A small image classifier, trained from scratch.
Model: arch resnet, norm batchnorm.
Training: soap at rate 0.0037, batches of 384, held-out accuracy 91%.
Data: trained on rendered scenes of coloured solids on a plain floor, 195000 training examples, 14.8 epochs.
Rows from block 4, named by matrix and row number. Rows with one number belong to one channel. Each number is 128 + 32 x the weight over the matrix's rms, rounded and kept within 0 to 255. All counts start at 0.
# convs0: first 3x3 conv (model.blocks.4.convs.0.weight, 192x192x3x3), inputs 54-59, a 3x3 kernel for each
# convs1: second 3x3 conv (model.blocks.4.convs.1.weight, 192x192x3x3, transposed), outputs 54-59, a 3x3 kernel for each
convs0.121 [138  80 133 128 101  77 139  97 134  69 114  90  81 135 127  93 120  90 128 178  95 229 109 129  62 111 158 164 121 136  88 210 120 168 170 211 118 112  87 201 124  83 109  93 133 130 100 138 110 126 128 103 176 133]
convs1.121 [157 117 142 176 165  79 149 127  80 121 142 130 161 156 143 159  96 108 137 172 138 190  94 118 167 128 151 101  94 131 121 114  74 144 159  78 135  84 126 112 126 103 151 152 132 146 140 166  85 122 124 112 139 167]
convs0.122 [131 186 100 161  91 109 160  92 117 147 112 123 137 118  93 152 167 141 130 216 133  84 139 104 197 146 135 115  58  83 186 122  97 110 133 100 135 118  81  89 138 118 135 200 116 120 115  80  53 104 160 138 137 113]
convs1.122 [147  91 115 109 149 121 130 131  79 127 115 138 172  88  43 175 139  90 154  38 152 136  99  88 139 118 158  52  68 116 116 102 169 197 125 150 107  59 138 121  77 111 142  93 166 151 131 139 121  97 124 115  70 155]
convs0.123 [ 99 161  93 114 114 139 114 102 159 140 103 156 176 127 168 116  87 118 125 101 158 168 107 107 193 140 152 130 139 125 126 131 133  61 123  93 192 123 133 114 179 125 106 175 152 170 112 168 122  87 182  88 139  39]
convs1.123 [160 228 186 203  78 159  61  98 122 126 124  38 104 127 171 130  99 165 116 112  71 112  49  67  89 122 196  82  93 141 102  96  72 128 156 178  93  91 107 136 152 131 136  93  87 163 170  72 216 174 161 152 186 148]
convs0.124 [117 105 187  93  70  50 162 115 129 102 120 140 151 125 126 151  75 199  50  97 114 131 127  87 166 169 166  81 111 127 151 161 149  78 108  64  94 111 159 147 125 159 144 134 127 181 154 117 124 128  72 151  88 130]
convs1.124 [117 158 160 146  84  99 169 124 128 110 164 106  75  84  92 121 175 113 116 123 127 203 138 172  53  99 142 149  63 108  86 117 108 130 154 151  95 122  91 156 126 127 111 102 152  89 125 210 158 121 109 117 205  97]
convs0.125 [164 102  99 142 108 169 110 161 139 151  98 111 120 123 137 118 127 133  85 108 136 146 148 141  81 123 123 147 172 129 150 149 132 125 190  38 161 153 159 167 102 198 170  84  62 109 174 157 123 187 147 153 149 155]
convs1.125 [ 74 125 116 120 138 129  99 162 204 166 133  69 128 181  72 152 149 147  66 190 141 136 159 186  95 109 154 141  86 115 138 109 113  52 126 123  86 108  99  98  96 152 144 142  94 117  98 164 129  86 119 102 140 100]
convs0.126 [133 107 159 112 144 169  97 157 137  74  89  99 172 164  96 130 162 103 120 154 127 165 144 152 167 165 109 141 104 127 104 152 151 117 114 116 115 126 115 105 131 157 163 122 175 143 163  76 156 132 160 111 107 156]
convs1.126 [117 116  91 157 175 177  82  69 134 156 133 149 140  71 104 121 110 157 179 128 120 119 135 194 142 118 119  87  90 141 133 132  81 136  90 107 157 113 188 147 123 102 133 139 147 182 145 103 129 101 124 140  94 118]
convs0.127 [131  58 119 163 185 221  76 159 129 123 199 127 186 139 105  95  91 129 128 123 142 147 133 109 111 138  55 173 129 158 113 140 156 153  97 114  97 146 120 173 152 163  66  50  92 103 164 186 196 146 106 161  77 141]
convs1.127 [ 86 108  84 180 177 177 130  90 153 129 168 129 125 116  71 154  88  94 115 122  70 116  94 152 125 144 133 156  91  91 124 152 124 128 103 149 110 120 152 113 133 107  81  97 118 111 198  95  81  77 156 163 109 133]
convs0.128 [106 119 110 144 103 148 200 143 218 107  88 176 133  99 110 131 115  91 116 111 119 154 113 105 120 112 108 147 142 134 117  91 110  63 128  67 116 104 132 126 129 127 131  97 160 154 115 174  89 171 102 155 116 101]
convs1.128 [166 134 192 151  89 109 105 124 105  80 136  96 175 133  90 108 131 134 173  93 161 124 135 132 134 119 131 120 119  76 118 100 117  92  98 160 129 135  91  93 151 125 107 142 201 172 101  47  61  95 146 132 130 151]
convs0.129 [151 186 116 100 152 190  94 110 139 155 112  83 236  75 117 186 151 132 193  73 117 158 106 122 102 116 117 147  97 117 155 169 145  32 231 248 119 149 124  88 177  89  62  69 169 165 136 136 143 124 188 150 107 100]
convs1.129 [120 130 127 148 186 189 143  82  92 114 153  44 145 173  47 152  73 116 128 143  94  80 140  98 109 154  73 181 142 138 137  78  89 127 166  97 111  48 113 102 169  57 116 104 181  47 170 159 172 108 112  75 113 149]
convs0.130 [107 114 129 114 181 166  80 100 151  96 137 172 151 153 105 153 174 115 140 149 172 126 100 141  78 133  93 114 111 119 152 163 120 164 150 186  99 126  96  86 144 136 116 101 100 142 170 183 112 177 158 113 142 130]
convs1.130 [119 143 167 204 220  90 150 132  90 118 105 156 131 113 163 160 106 116 114 150 104 121 119 150 143 139 148 118 133 149 114 144 124 147  81 135 152 100  61 114 142 169 149 119 187 144 193  79 108 152 134 198 125 133]
convs0.131 [127 104  99 154 122 156 137 209 121 192 136 113  79 140 159 134 184 165 161 123  90 123  81 151 135  80 118 161 118 118 116 115  98 104  90  97 169 139 143 193 114 142 107 167 143 138 111 116 123 114 126  98 176 105]
convs1.131 [104 152 166 144 126 135 119 128 106 111 117 171 153 124 106 118  88 115 131 103 140 146 126 193 142 220 140 125  99 130  84  56  79 138 152 150 137 103 145 100 111 138 142 130 126 145 129  89 151 101  67 101  75 131]
convs0.132 [115 140 186 192 119 128 142  70  63 190 140 128 115 116 111 121 159 137 148 117 108  85 156 119 124  97 112 119 110 113 163 116 126 148 160 194 189 146 134 122 135 145 151 135 162 188 139 159 168  92 171 143 116 148]
convs1.132 [126 123 168 162 146 178 152 161 131 154 112 123 127 105 164 131 159  96 160 115  72 100 116 128 157 139 108 116  97  65  97 113 133  94 142 134  88 119 111  95 143 139 106 121  94 122 121 107  79 156  57 156  54  80]
convs0.133 [ 80  97 129  87 150 129  96 125 161 140 120 113 104  78 151  81 103 112 160 132 148 137  96 133  73 206 189 117 113 103 146  57  89  91 159 179  97 132 111 142 160 146 138 125 168  90 137 122 144 134  85  95  94 150]
convs1.133 [ 98  24 166 190 178 139 118 158 105 225 153 134 144 107 124 156  89 109 166 159 124 231 148 163 116 180 120 164 179  99 108 116 160 108 155 124 140 158  79 153 120 157 122 147 129 145 168 119  98 121 117 186  69 143]